{"translate": 0.12, "arch": "vit", "conv_stem": true, "init": "trunc_normal_002", "residual_init": "scaled_by_depth", "adamw_lr_other_params": 0.0015, "l1_shrink": 0.03, "lr_schedule": "cosine", "warmup_steps": 1260}
Rows from block 4, named by matrix and row number. Rows with one number belong to one neuron. Each number is 128 + 32 x the weight over the matrix's rms, rounded and kept within 0 to 255. All counts start at 0. Numbers have three digits each.
# fc1: MLP up (model.blocks.4.mlp.fc1.weight, 1536x384), inputs 96-191
# fc2: MLP down (model.blocks.4.mlp.fc2.weight, 384x1536, transposed), outputs 96-191
fc1.663:106144149144125156139166128114130131112130129129129148107142114132126123089123145161124103142122145121095123135161145117154123142122125105159085072076084102128000177116143124085070140152174098115132118103132129114123115129134126161112113151168133126109136143115144121115187137135147105128
fc2.663:104114108131119127119139131129132163246120136155129140168120142123148151153130124128117081129131120098255125128146134123131131163161168132051097121116132134161122122119117127118128116154126162129127000149128176255134158114114131106145138147196130134115122105150126174129105111131089093211
fc1.664:128128165104106138162128118168112133147111171061130160128137100103133161118152131124124128000117126106135165092126148129128130119145128123116131124110146136135146144172141132066128128123123115164145099117140146102135123133109107091123126141113128005120006091110104125098115088122126127123
fc2.664:128124129143157124145105160130117120138126131123128107133103000080087145159138121137123030120131171150139154130136125128119147123151089151118113126139126092099118091129132128133145136132093103106128136132129132129153125154163138135201129116125067120105091121202221101125126125159136014128
fc1.665:135135112147125156206166188051111133121088132124144123125162130131164145128084135096118158125128098116139181126129119150111123135132142122118144081127120133113159112138127065084121121116122128128139096124093127127104119136090121156148130125121133131130137096121158153087131127116110149091
fc2.665:134143186151151133128147163108128148123137120157139130129170126225122116105057129130121126126138130130126129111084086123092167128128105142122253130224117049140054033128104114129105147189129116156147159124122148139127105130094129137125143128128119108110116122128153168130103133134109142129
fc1.666:153144130131124130129121094135144149128122107146111131133127130121157121129113135118116111119136132146130124152136139139129126138186043137145078128208120123134129111163098119144151096138129135144154178146164088120113136140104163113080094106122143141146128111115064002122118151130137137101
fc2.666:149137132167127146136128126101136152111130160152140140144119125174075112134147125128113122130112129161129122182096111131132106122156130144191111120122118128135000098134172138096197129139121129133125130132104112034159142191137138105119135126140124136169119129128107137117114147146092120162
fc1.667:153105104151123111123090063121117193129121136137104083145179146138151122180152118123097149170130127140114131119136141120118119111146132128091093086129144128132121122137122167112134121099132133155099133156148135132124120130129134142076111128098115127125135139126101129076128144120118168123
fc2.667:135128116120114123131126161199138134123139129123018160116124126143132155116075171107110144066138149121123107135146123104133134109130127252128127105142134124129145173139242143046127106126130121154117139164120122132110131131132108184109128121117131076127154129137142133139111117141172150142
fc1.668:143133098135131107140083137075142110106126130119122130128126145143112127163122107124040127095115148139129103104122138135133129122136122128070131121116095127107145142129120128136145142128132135131169125167117115136090139093152127133113118136126137140130128165127122108130099123107122105119
fc2.668:117116130125115098175121128031155100145116130142098132178136135177134120147141122120115117132135125127156161081128130181126138126115128133138066139236169136148123130069152129121143157141126130204128098125122117131130125142137105176112088135125113132124129126107112133131140061108100136150
fc1.669:133151127140097117129117106214110132149134099133130154157117129118130109133120169133118129133147127127079119115235134137109133132173135135168130161133129179129117113114143089143127128125129140175123135119110139130114115184215088128076102129127149131147135107180145150170182169163146129119
fc2.669:119111128116078119142151150128091129147129159105125086129122115142109129132126143100135165115138122108069113137125140128130135134148126035114142116132153142125150134113095131128137133141092121112109129080109128125092157138154146135134087076156130122129082115113104156137124141128132124128
fc1.670:132142125114150159171161117102132128134216130115175121139137126125139138130114127101138135131137120110135111135119147165177135143158111122127127123124120124141125087134186153126087118129177128169129207127124129175128115091225124116178120136112121140112157134123135138103144184163160165101
fc2.670:127030128133129065144103121128115166148254118139110130094116087119134123142104133106119114167153103109116094184138123151111136135141133072133126122124093094131130098128119125130129149131140130109134150132136129058152182149134136108107105118137125117169058087238085138133102127133135130123
fc1.671:127147133136152218121123126152154125145098126120077189140155112236135127138137143249126115132167144133087126123232123105141131213118148108185130121129110164171125076126116127142136096112108096215122112114128154121128124048151108138091131150067113126111130128127143143137146129130097139114
fc2.671:157133128134134138119097141132114157131154107138122121129119125167117130085138132102125217131073105113119119131123125107125131116162128117137125129123131116109170121131126162149112093131105142089129122127129123149124159000129130148154133142073112119123151191091132120127013145107129160140
fc1.672:127119113144139114101138134112117104136127116172113112141122173147167087084205127098135122096126142125125095127122131108124095132134124112112127143255198180128133115129058128133124116158143121118127148149134137122150113161120117140128207126128135113120109141096113134117129179137134098121
fc2.672:126134127129107121118110117153118127159141140117150140174091159124099138129112121119111137132146110124106120104145129136122109131169120128109109219088154129134101119108124155130067090158146129113156149151115127144087120117115132132131127175080048174127159124116134118124143113127127087143
fc1.673:118136138128120159077136153155124132131136131137149122157157106144117125132091128132123129159131135150137116144137131117128123120119105162134122177104130131169185099097128144089125123168108132113122101127121232072126108126131095117139135153119150099131089116151137118126153081115121126103
fc2.673:181129170136125126134151102129124138100130146126070083178110131118150135186140074129129154138158149187138112141160112100081144125128128105074192115124072123131149151109124111127131123116130151161109121139110082123158128135130137190069130126121205059252123133129158125127119129096222115135
fc1.674:105144116128112140159138116119160146123136071086158102179125127131119117149122134128126186136137123129155131127149084133140121124106086119000138179135121128126114148134139120140144131102142104133119128129110123115123150132146110110128115129124147255142120190096105133078183123110111127093
fc2.674:158130143129126139126108117117104119136000122146105120107131134133162122142129135128132114140124129108130142139174121012111112122123125179112138133126161119104129123103165153148171137106106127135180051143234143132154114227128128075208127136120120160128136129124154094157097129116172126098
fc1.675:089130132127117086055148119109132138207125162125154130140087146133121127118128152141097112133162154119120127129164119129122143075102127161141119121115087127171127134129130090124117116138130139130106133140147119139179134128113150131047144132095136149087072137132249147093130112160128113124
fc2.675:125120161126124129143130117064130134133135155124105124119114129117116140142146107104132158107127132136039192119130150117148183156100000139123108117125167157114098190134155126124073127136132127121130131072162118236132129136104208108137131131171126142117147134123119107120087116140156156136
fc1.676:205176123129136136104136131120144139118132117084128000124082203163034126112127151131013129118084121163128145190132121083145124137116133204132131126130148119135131067129146170109132148131125093120103164139102123130163138123158158132255142125118114134119134139126125109136145117079122108135
fc2.676:115047159062107121145125145128122139129145120109145189146104098147116130144130135124171126133108123130113131088128125140108162064177075128131136103128118129126139115104105134132137135113128104134131126095104114154145112148118150132123125118108145122133114132195132105114133153110112139099
fc1.677:159123116125165129154140097162142119135116140153119144107150141154114141132136112124137106167122129062171126128120201092112138114139095163118100105134148121122131122136141123121129082150127099102126200125162167135124151197125037120183134126080118077117118113129165124110092149132126126105
fc2.677:158119131125083128128035102131099119154128098135138160126122000108154128126085171142122143145136146128108141120131131114131132091118172130123172121106099115128143130117087125127115129125101080255123122142128124148130196154129120131118121125169154110121149140070118134105145124115145160028
fc1.678:069136095121138169129123121126148146110127129139161110115104129114158128131167133135149137000067163134145117121136141198131126140106154126136124136169125130085127127113144089118112131095126141133105138117121147105130119152139129031153127106125117112090146124108128124111217140125146102131
fc2.678:114141140133128141082124116158131121135132140126134245094122112137107128136140129092130127129140115131149117128071126120183120116127131132105182117117128135129106125130135134142126133124211000135123125126119128122136126255121105096117097126133127173115133172094131118156160128128133000130
fc1.679:138131127148130143148146151129147118121158129133121094124166141130087155123171180120106127129129128135124100126131105078088169125127149166059128143137110173112139154131017121127118091112118128102042123140107108186129117132117084133112123112132129112128110128119141140124115118136139106161
fc2.679:143146126124115208122109138125131143088121099117120111093158132131120127120168125098106133127138128127153128081096127117128164103080125150170121054129120130124114136128192208158013134124136130109121120141136124158117115125121123128119114134142175129110122080108129123255183149153109168128
fc1.680:131134141115150137104111134118156131136116140144076095255097114126130132128132132151127128138105115128132131136134134124131097162104124101165098129131144130117116117115255117109117130125110121138127107118125145041144107105151135149133071051136096094112164114204111017130137162064115167119
fc2.680:125127099132132165127120141121173115143130138118095112116124172130115132137134130105082165141124153138175136163106144138123138128078163108151203122111111127155112121110151132125150127127126130131086176110122123042106138106201158149150156127138121125146121183096135105143139126109126133122
fc1.681:127173131139193098200139130129127111152132134122092140154098134131133132142148132112123118123126135127125156132128145139129136126162124119138121145100133088128166000128130125134147126104148145144152122140133178170109135133133136142144043104166135094167129143147137000111144130131114171122
fc2.681:126153140154128124083172116161132128167117138135107125153188127134167136126110131127145124001139175111153166128103128118127171149075122142131179102112053113104122120130143137145124114127133088119137147158177115113162104146225096158124127138136106125118135150144133081121101124139045084122
fc1.682:143117103131126135123123105108140144136197112132119138127120138097123120124111161140119107125092130028122128126118148162121128145137089133127124135176128105128107121090128151137130134137108111136097126135111102120131130104148109131107161133118132126133112132117129128127127121129036113123
fc2.682:126122156100128149101117128094113132119151056245135130137122118099137132155145053137131118107140166121138106126128131127091172136179144173143156069133130136127129128132165138128114158124113120199132129107141101107135143159156096126120113095121117149098154089110135121062113081149149128131
fc1.683:128171121128132113122105156151140132129136150113131130113117098128087127148109077155102123155137138087150149142181000127155113152145132079086127092130126139124129124119119131155165143120143130128128150149199148104127130114135134123128141125144129135132135160131128128136115129106132114132
fc2.683:129150116128125089133153125110136131076099131141178124129126136142137140153158127127110124137123138123165145143112048075128187123148114129096086111119138136140113106157131130131131112145120144188128116120141128118127155108013204090153105120128140131138165152133138128154118000125121132102
fc1.684:120131134128124117090130157129134134146136124109110108140125162087081096068142107124110147073163125184128122120253120100115097149137120129128127185104079131151146128144168134118135140107098119123109138105118133136142153101139165140116196145144123128151151129154121127110125125128102124114
fc2.684:120125127128137118120122116091115179114182142131099128127058121122127138140149139124157127127099050135126133170036116065136123133219122000138138138118133127105107104141191128129096112170118126137118106129127148137129117135213139224125147118127134141103140106124122123114000145104117143223
fc1.685:137077099127096144125134139151136124118130144145135131130114157086153126126255127134141128131150133142136130147101130097119099157159114173117096132129160131130124085135072166132109077172119150135157136113156100128123143128125115154101128159139131120132103131106121111142144129140029137133
fc2.685:149119090123217195139147175147131160128159121190146121149100103136164129127137150116135134128141136139125103209173140125112118156044108148140158155126096120129120119100123148129114110134123113141122106166068128124053127092139110132161127134144022102187127128139113123214137136103124117131
fc1.686:144000120133146119130118138108129113127124123143219113081097131117139107213129130155124155114116149124128126091112127127124134128124129132169081144255133118121103125116126131126125127138128092122134138120149131145119122138124114125122115129131118126119146255091177126123129146143126159127
fc2.686:100117139115138154197112113131145133128050090137128128077154115255128124098126114134127152130118116133173135124159141120121129137117107137160126072136120120130123124121131120131090160190120000127120124106144131130132134131108084124133121136142086107100090132109139153132122128128126147129
fc1.687:131126129175145130110156189130169125116127075129140128119127138123129131035146141131140110150121156108156125127129242121169137103099120182125123119052119114145129105074117139142116102135176100122137134158123127128102127145113151141046120133150130154085121101141094131141181131118122123115
fc2.687:138134118153117119128138131143113154120131094128151139110124101133179129110115137128136126097127190112131129121108127123130125099133122142097124072178127109255085068133115123128123124255157123135112173161100118044054171112129125119143131119122117125128136117105186127118128102119135100131
fc1.688:131132106255121112106122138149130128157089130128162140156108107125133043129121116135107034133146117133130000123096166136129140093129140132106145136125124127127123195134136158168174186125123126105169110138097137106109127109102107161126148156097135131129088084125125123118133131132119237120
fc2.688:113124123134122117135149115124125121124123135128121127115127110142118121114148138118129147137133129135201128128165135129145161132120133162126115139135113123121119099089128129153159114161147066143128133166129175104141152000148115153142124087126129078116111128135121061057184158153138129146
fc1.689:144114139135126120132132131149155144129119136150097144138128127136122146147127127114139175100141116132124093172134119114140057118144118143134135131093155072157116135123143128097137119140167136173102141076139135130154125132179122126124129135117109135140148139132138127110130092148140096129
fc2.689:133130146127129114134116153124130124099136152144171127152160127127149134126124130071115130136085194119118135131122145138113123136126137128147128126124122139120132169128119000108122124110135147146167183000127125118096139131133100117094135109116137109133202153127136131110121135113156175131
fc1.690:128120124131119070113153127118118133129119140137184140090121154186124145067133128130142138129111147123132110120146114127133157108127103191136161098108142123137095103132116130136089142165103135213134153174126129150112140151229127120133105134131133202124180127130119135156113107133091118128
fc2.690:138143136101142163130128170146141127116133139120100142050113128112139133125083136128140128106128116110121121143137132126131130129096144086123121123112128133121119129126172128117157122000132102188125127140123131120109080131118154019132115125110141126118136150140135142105125125124138120156
fc1.691:026116092120130128119153124125177092128155134098134123123167113157126132119156083119136122131111127130154149126128128084142120126116154125099132124127110128125173126128144074152114131166135119119120116129119163099151125118119105112120126112117151107112094131133129130120114140133136153132
fc2.691:109100079135185128134141118147120138103130120050132155141093103075132135118121255126138003118112137167149147143127121164228147098115117128095131120130134135145131102088141135150115119147130065142128115139120112102117125134135106139093129104129255131112151107126124138128133111110255098139
fc1.692:116112174120130140113131127120122130141162137054112108152128114171127115116129145106117118153126122130148090038128101140123122106176134141133140104076150131166115131130121128150121142137150121112132133117115127127151100129133145169138115218120139165078130126127132051126133160124225128123
fc2.692:186099110111128134139162136123105139141127115080128107141131126139137113114151122130135129159096126193119102174160127116138104133140123183090127117140127140110125126113126065123116137132142125162107148091080131082154161026133134096159118163115155136127131142118136132134128104121120146113
fc1.693:135113153070135118126136103133004137057129136094120108122130137138131255173120054124149140115118123028161255152151139140148086136108129143134099128127115140117132132101030138122088255137119128125144140000130112110150144137120125135116140134115146174142126123156139133132099150140099137124
fc2.693:112131085124148150135127138142118173121118137158135130162130093127136120128144134130096130114212114132141127127154129104124158119142116140130106111124215130124137121143192127132138147124117095135127137092106118220255113099138076131128146138103136098109178140118112125124127134128045124089
fc1.694:125138099106143126129124127123223111184130128134135114132201176079154141129138133132027159108191143088135049129139139123140122143143094144149166128134123104140123127162134111140135156132144125038166106128135126166130103119122109096132113134112119146134128093108110132128106129134150127055
fc2.694:106150123136119127128140136057143121127111135147134130127127129147137189141251146090114088153132144049091136127145139110091126104156137124177087121115117118124105119128141118217160199127127175155119132135173128144097128115115135106142118100123129136135154121134097145125109141137090132125
fc1.695:103110117137154105136130151157163154138131119125134129133124137131130137255129135124127115139102154137106174116128133135130130132129123161163126138128123147125138177255083131116129143147135110179132152155120134105129118091113140127132145116141104126007141132184138101158146149096121076170
fc2.695:255130129130139106160142140120132152083143147128139128138124126136128131195141125127138120172120102097118103115131123104098120156145110129135171140131115122116125091160167135115145127142130078154107183140131129124117107137134124130156130126141116150149136136108128120130143173117119106129
fc1.696:120124091101166126108112148147127120132134115084136103134125156111150120148166129129209117118120054159120073125128078159157150072128157126137118128136126191127123120128015142130132136144141166137116152138130137141203145159129088091133122139064193099133118153120088127053131136110130110174
fc2.696:202127179198148129126125007126106138103118148128130145115140128127103138078143148125148133129119093132081146126127130105118102116120133130134193116000141139130143116129126094155157163148125119128013126131129159154119124153149132119132135128109121096145130112138134113154128131123149105036
fc1.697:164137106131123135127136161123169129122106146131247121120120108144131133114128121124136137113126124128127130142083126123143142124106179123079076115123141146117132129147132134094127094129135164163138127129135118143124145175087127111114153126119139147115126135126114124120125131171135128138
fc2.697:103125092130152127216110071141139117123124115165144151135142128151128109122116136116135124121103139140083122142115131116139100248129134140148135133131133134132133172131120123133080155067134139126133124125111146137118129131089105107126127126134114180187110149136129133128076117129148134125
fc1.698:113140124125127145137130159136122127131136250120145136133113135127131128145141112129255121132149132142110131114162132139127127255243148132127123051107118043153117125192112123118129197135046117171125161122147113119130142139108111167145126135255138131125128091126139011138142146160154213150
fc2.698:103140136123106105119112112139148152137096100142106124137135101131145140136127131128108123133131141069053119151227157106130113157151117140122116130200131138000126119165138098116113138116108137133112141120110153122135115132110128131130153124122127095129132091134179124136119117118125133163
fc1.699:132102130120255099135126140166087115160102119110140147125136128133126135134129110158108131137128137110137107132101103135000173112149122144182131118126125134122148123111119143142117138106137126107110145135129102110134120125145133141106122139133113128075138121121118127149128143125066111133
fc2.699:135127138125104138126085200130102117149131133128079134144193138114132151125140128118159126125127127122197138138131137126142131146132105131127130132126134255123133129160135121082137101129130169112115127104000107219108113119143122095135130114138114150108119155125175162074135137121149139143
fc1.700:154090108126125131082135124119127125168159148115076118117117126122060115128127128145140140137104089147154095147157161121133125150141112145122111100107144143112130132132116133128112147121137118131102078150126148144092000135127149146128083128131112128084152119065111104125113133100120123191
fc2.700:158122053158126145110140114115096089118112144145119116137213117111128137154126130126128146125117129096109132069154129110144126122129122178133151100071125110136126123142147140134117126140102113125130155140132086113139129137126121131184127121117141159208135131154050108118115120123181129124
fc1.701:101130120130173138093140127124121116099125108158111147100149119125126127057137103205131133129141104123022101101138135033132134132120112131132127097143127141226145180137127117141110126166135121188124150136122120170146121125113129080101139149124147117140074157131133107097125124173128122123
fc2.701:081127130112131124125101131147152120130133129146143127129178186141113126132143148129131105156119124130085156122154125125123131108130024132124141120133137136093124129135134154120120145244122109128156082212102162119200125255165109127074112125132128121129117116138143123142122144130189146138
fc1.702:144099143255129118127138120131121107086133204128154111129081062201097124110098107134117123127146131118116111120126135130136120133101136120128085139128129064120128135135104087103122146138114153166122126142103137154130141074118136144152134107154118128082149173129098120105150106130115117083
fc2.702:187137126125128134120126148127125139000136099134113140132138118129115043128126120084121201116118126011120124255125124116119131177122107100104102131076088177104078116128112029125124078015096138139127155152117131135131129116140167110137117125177129135114116137120126136127122126089172146113
fc1.703:130146131124129107103127144131180153174127142209141100131047134159140131115101128110134131156128144133128144126113118166128153143138131128137094124126136154141127114131198116194130161104132172136102130131153119119087141178152135146079174164114129116132148110118149134118134120087123131107
fc2.703:124073126137158141127069206153000058128123128087131141114123127000085127121155146148111122091131134126129103124147138129112129153136123126130176125118153143225121129131155137086146131132135134115130087115087117128179158107096105141106126137138102131116158145132119072128129055138119124128
fc1.704:107122144122137125074147110096128132141123007138124129120131127128114135119116133126126135128044150164149122086148255131110131149000099201123114139135119131128130140131127164037123132130127130142114124111126141137122158182123132159132151160113181120158119116149112030134131132127125144104
fc2.704:124139129126184172116154111141128138107130131109129134158123055128137129091122081161130161120113158141047112138107157183151133128128115117168132131201130138145124083128111109123119130079135134137152223105121145094126162120117100108152099114120121125130120120102144135126178114144122139134
fc1.705:130128185138145093145147154104139144129116129113131132162094125151083068117155122129147114134172168127130124123128196119117120160098185130132195100019099139123131101115110129139152132131127159128143137118113122138117130114128127150102134103128113074137145130144161127138102172130115147145
fc2.705:139150147107115132138102127128145131146123068092128128130118128095231136121126129132094134138122123108076128121128153137125122110142138115144181141134101133142134118140091104068089110128141082111121154106136162134128159148142136144135147134122054198122141130140119140138153127129140103063
fc1.706:155142133111165124112132124117125127143127127144126096117120092087126136108110128148122159141087132144111110127135099128092127154128146122123129124122078115146153138023164121123117126189151131129126132110113149205129133119115112086131138128155127121129124125110145158100132122136087127109
fc2.706:128118113050129129098124129125130137094105098134136095131126067124129152114106133115132119140130152118130122143124132114109102128143063155129129132130126133142132054178125135135133127082128129127124150112106143112145105132142110091106141132147112147099139065089193132139120126124087122146
fc1.707:131126131127131095164255132139105129112128124124123103135095139103147248095134085190176150132120130119129124128134131117134133126171103144124120136206132100146132139135139135117127126102131156113158115123137133139138122110121126117137119128132152192128015132124131157135129083128146146114
fc2.707:131101143123145131137131117130087101069129117233141118137162136179212110136155143144119149141123139105088132130124135156080157125102123150116117122101130127124132107127116122133122150091128117135130131106133100126121131124159210112137139167133112128130132131135125121084115210156056121000
fc1.708:188158130101137132128128130125128242125207166130178218099162120132182167125116133140154121135118138133122098149130083138136079138112119131143037255255128122123134128106155094156100142135124134127151161119134118126124119142147101112105096132137137172084127109132171129122129117127114159121
fc2.708:118203108106128138098130103201120131041200130127137138117123145136130130126137082133105122128132105139128128099166132172130118129119134142202139139131125116128118123000130079135133153087116121098133124127142125113132139152115129117125128129106148131091130144112140120120112140152162140128
fc1.709:122143130140117149119126209115113143134117122136100085125137138255114161151044130128175131152150130000126077130203145170138134113132137127135127127158130110128080056125116149133027145154131142118128098141127123096136137147127126122107144136156247115091090112143159146153103136135120119152
fc2.709:141097128102150160130129118143132136077133070066127141130109104131095109117135129128141129115119152127167125086128133135113133145000119119065188172133139194123000153083135153090132135130133183104114099138138170121120135119134129075133109109160072105122127118122127091131127125133250129105
fc1.710:098091126163131100136105152128132129084127128141126128102147092110140117132122142128127155135122112126109125170136218163108106143125139127132109140108118139121121115095166186053106110127132120086169091084124134092153123092161108150112133147134105129130103128118135120125141103190182134112
fc2.710:160132105103143149146132080142140133136085128128114141134093128133000155062127138120095034098133130140126128123127128125178113128177131069137112166085114161142112108116121136141132139163129009104099125126122122132132112122128128133117116128129145128079129126127142131143119016145103128140
fc1.711:127129109136114093135115123122074152128131138128081132126130146145100180139116136115127099142133119105142130113131127125129109000171143121132109113146127060124125128142123132145061119121132119154117136137123122134163135125126126124127061127149161120124134115082155134143139112121111123000
fc2.711:136150128127115128120132157149177129165160133042092112128000150121140160089117138112103116119130112133159111104129161155131130124173128137140132122149094146135126089132067124128255131144126125133153127132090130122078086150144116127117139119089214126129126146142131145144107130137131128125
fc1.712:193129071132120137160140144123082101158131130125158173133125126144121128122109151115128119220111026126186126094129126097089125126125127184124137129141170192120114137129160126128117142242120129139131108141125134112120125128145118131111111148128067132117127133137053157111121000115151104125
fc2.712:122129039129147119141125127131118128123100131131138230079137127116126145136141140141173129104107133118125135136136166124152179118111137120124118120130130128124176137128135143121139140062084165121135144120107139137104139163130172122167142111103111130126116097157113097135181108141127134080
fc1.713:144092123107129129134150184118157129003171134178056153194096093164137156128089111114145128106122133135132131142147119127164132105089171105107120117133160115121132126135115129127167125096101131124162115165158126114125092125150191136127145166150128118142131140095124021156120161112104000154
fc2.713:094147140120138088106139128113153205104141085183122120139149083133131174133124147135178125182113215143136139159070124125124112114135116024103131093124123113102132119139124119103120130179166118131131112135170118145136129139255098123178127134085115139131085117138128135129115123127134135143
fc1.714:138138141133133126132124121094122072121080163148115100141141108127120125127140044120116134157144084148130128129136131142092061198143132125126130127104106159128159130129109146116126156145117136126128131113131176143110127138119121134123127133185127123137131126104128130155159133189136124098
fc2.714:135004171117155133174140104164111015128166130152128132125120144116114089132117150124128130116203127147131128120131132118107112087133128117078126136129255120115164136129127137104082090107126091128154193102194119110192132131053138137117127091106113128134124139131089142107127130145101139133
fc1.715:136124102161143130128156144122125127149160129128128119127131126128139129102133141122248132133129130133115052141132108093129120115053146116127000150145147127124113109149122138145142062128121141106131122124142178133106143123255129134089122127093120128069109113156152124124058095064118113136
fc2.715:130124127130127144162135123123184120133125130144126180128160132122114128105139143127135129124113126116125123114059097165049164081117159116115087128121126115131122120129125137125126137122159144192125131128169142063153115119147110099130115145127123133136125215114131122108108130137069119132
fc1.716:108136120122122113110084125146148124122114167127129114077145136113132147144124137142128139118122132113138082124153138118094130131130135122133126123126031153128147154108173160140114137129127141120155123122107122075110123099124109132116127177130093131132123130168107127117154137134140130134
fc2.716:128066124113149143190107128125139170142103106117132120106126125128120152139059125137155114141135132107087098112129119118136127147178138120134134142122138120137125131136144105128145147108126108131163099077128119127141124140130110136135131110080255157113170186147121141139129100128141126125
fc1.717:184139148112137117146132129148126128135146016123123137084122129100153160158131100100126137118122128114108108097127145117113151148120134119076132132098123167116108158131110151121120108084126157125109163124125123151140140216121144119128156138133157097126125168142143158130128121149135123134
fc2.717:087114094151134112110162096130129116132127123124140153138121119000122123105118100105139127126065142135119184157136124115122147121167162137125142159127175134126101127129140102128115154149255141127101156193130117132180128126117131168130054255106093177138143133105131131125130127123142144120
fc1.718:120098097126128112085106080126121139133146136127123131162118129116142138155126127131158127122151157117136114128099130111161151133164167129053114130122119133130127116127154127095128129166109151154118147139127129179129106145143115140156120129141120102228087187128130115109126115134255130135
fc2.718:118120131125131099129138125136255116138129126161131147131124114125065106105124127155116128149132131016114126125196141183134148155117126128112127135139128114111122137102144121146182108127123128112131079112115111125145099115129130138121103111114134123116123093120093142136149117120000118129
fc1.719:141120122142118162161122093122126122145138165073135114133116155130152128161022162123116143126124098119144127190116117119084086126111154117130112169101130118150125139128102143109134116124122094029129223100122122137136128099152125121119085153137124127130135140136124120118146128149154122116
fc2.719:121126147112155125128108133131136135125149255115122134137131134164116129136143136109143128120136131124135134052136125125136095123127127156133129116122159122138110128181126126126133141066096136132206113114119127137152133104127127161138174112073137114130207103129144136179130130122097132167
fc1.720:125124130168128108170135172146113138134096093140164108120117124116087131191150147115126132144144089113123145109163141132148120211099118083170134127111125139133084130138161073130178165130112129133109136141149103141075144131031109141129142237149137000122130091130139172145135138134126127118
fc2.720:101119123124133130135216128138140139127110115152120124130102127132129129132119129105097128139098124142149133123128130168119109119135130120167159079149122124139127136120131170170121123140094135128115132173112130155127155133152119132133202148131157000153133151041128077107117137132124040147
fc1.721:123129129004105120121131129140131139166137102132098131153125127124132071148117101130136098125134241154113115136160130157128101124129124132114130175138135222153145131156114134098135081170143152131131113149071135117155126117153133102129090117108123123166120129123121127129120135101202124074
fc2.721:125129126138120109137120141125131144129122126088155129126112098125138126094135116104125119141161105136086095168165107131115107123120115157231139139131140133118119143132181122118002112100135136122143102111095101123093132149144122124142122093120131160145156255124121122134116116135130213099
fc1.722:139089072130118129120128128098091125138139185124112116142117123104146117194139125133255123133130177110120070138143100125135129143146198127128136125130116127119128110210097154069122126105145133133120137128112145163130131146087130103138127107160141122128133134152125131129133165127045134126
fc2.722:130114051138091113118185135092133172206133148136136138112114100134144255133128139124127123144130140119120125150107187138112134146099129118120130127183168124128134096120110151154150128137147165142131132138126142128131115153142140112124167131179131156255093107146111142139134125122111115151
fc1.723:105162138089126121101115114134147114131129163121127114161144135138127143139122081111112119153133092167147138128128117082133127068152071144164133166137124090124145146117127114130124134118140145232141144135125123136148131173124128132121111255135123102255128122113127129124130116000166145129
fc2.723:091146149108144150132175118141126123133118122128204000168127122124080153132127130136142104129123160126113141056128115177131198100129130122124112097128135137147119130131140123123087143146107135115132204146169113164101186148133144139128127114141114147167131121122121099115112103084108150118
fc1.724:156154196144145117154124139126106065124120149121139133153096123095101131098103148096120067126077136112133151090096102109090122124075111116133110104121128139173134134111116130167146113140097118119112141116120155126093249168128130125126121122126124126133125133120133066145122127100132132169
fc2.724:172169147086152108128096098131115137123094127128130129053137125113134120128131117120135133129116131116123094117110128120109175066118127128129137127129116141098087135157137123144127092124142130211119118119146128121156084114138150124138104121140153127110149131133127126255225138112139127148
fc1.725:107138134132133130111124123108143159105108169128133125121095133164134095128108118134134111124091109128130111075109148153142126154199116126155126135110121132109122117139154083131146122113136118152128133101125110120162115121131121148147106133134129134154121182142115145125129119130164157123
fc2.725:083120129195123119128133147133128125073103122128255127144125133146138139169097118157130146132126187063112133119136129112123141123135097106124131128141148132139136134135055131138125128159119129109128199137127121121080120147128090131155101111131142116153135128110106113134132167099100091134
fc1.726:123137120000111115122255120135136109146124168134132120104137134128127147137093130135125128129251124132083127192119255124152108123099128119172125139174180122111152118181133109159130140127145115119119125142163120074095112133133137138132120122157145132130133154107161099129151127146088206163
fc2.726:132053128122126113126131117137149129139133135123125111126090135123167110024133128153089117137151139128104129100149126181132131121255118124255132105123158131107131102117150131105126128149127128130128153136118172113137136095129115134127125104097138091109109158124099096124163124129126158141
fc1.727:174128116173105135131128156136131130142122221058132137160178106153139126137055158110122128115247137184110106139180117134051128136154121152146115116132153121143130136092128133158142134142085129125124161109125088119157140138124128114152112120117128124255103102121097117096255123128119160115
fc2.727:166148153147134131133138126135135127089053158144169101113046099119107122124138105161137120139161128132122121151116131120095129122066115115119121133095091131124152119083141129132129054129130167103125218151122125137164122206125140126133125132129104128109120121131127123122126083123171083143
fc1.728:122135133129133193126137111109127153121147152094145109106118032071134128110157146109120142116135087135104124132146142108129118124083111121209135231140129110101179080131149127255119043139128133126165143128113096130118113124126104137127087131196079142134083119133168117117112155131134130110
fc2.728:071138159119169113139109164128112147128159131124096122133125141109132128133120157156092089127141122137136127144116165131136128155148126144133107149129002126160072106118134143116123121114125118145155098132164165124110137102128155106131132129128137131131125114116127135158110153128111131133
fc1.729:083139146104141123170087131149129102128160104127130134113159126125138116124147119129129172195141112179153120133125124145121116081102147126126103127137123144119127102177131077122130088114196129125120147127093152105127127135130126106133139159133142133129117139106137143128107111129152098108
fc2.729:114124096125139087128102133128146118131102129128154123151129094092125126123114113168103134132129165144161123180125108135193129104118180127103144125123102124135104113143120104118127080130119092146121090144117159062126134162138139137152127133166121133120100103099131122121127155132141061115
fc1.730:000182076139140130117117129126108133134079180045129110154087128126148124120130064111113128149153163084089129126139121137127139110107151124131135133145106180136054132138157113129112137118151120112106127134063130139155148122126151143118123127127124185122148000127128100137131128140050120126
fc2.730:137130118137126155090121139127154104095136120125147144144121118113117134174125114143148128123126124112125113132154106147114119149159145118131130181105173127110145125179100130122124137128085111128091147104068118139114132241164143118154134134136156154135121109106132132109124158120106127051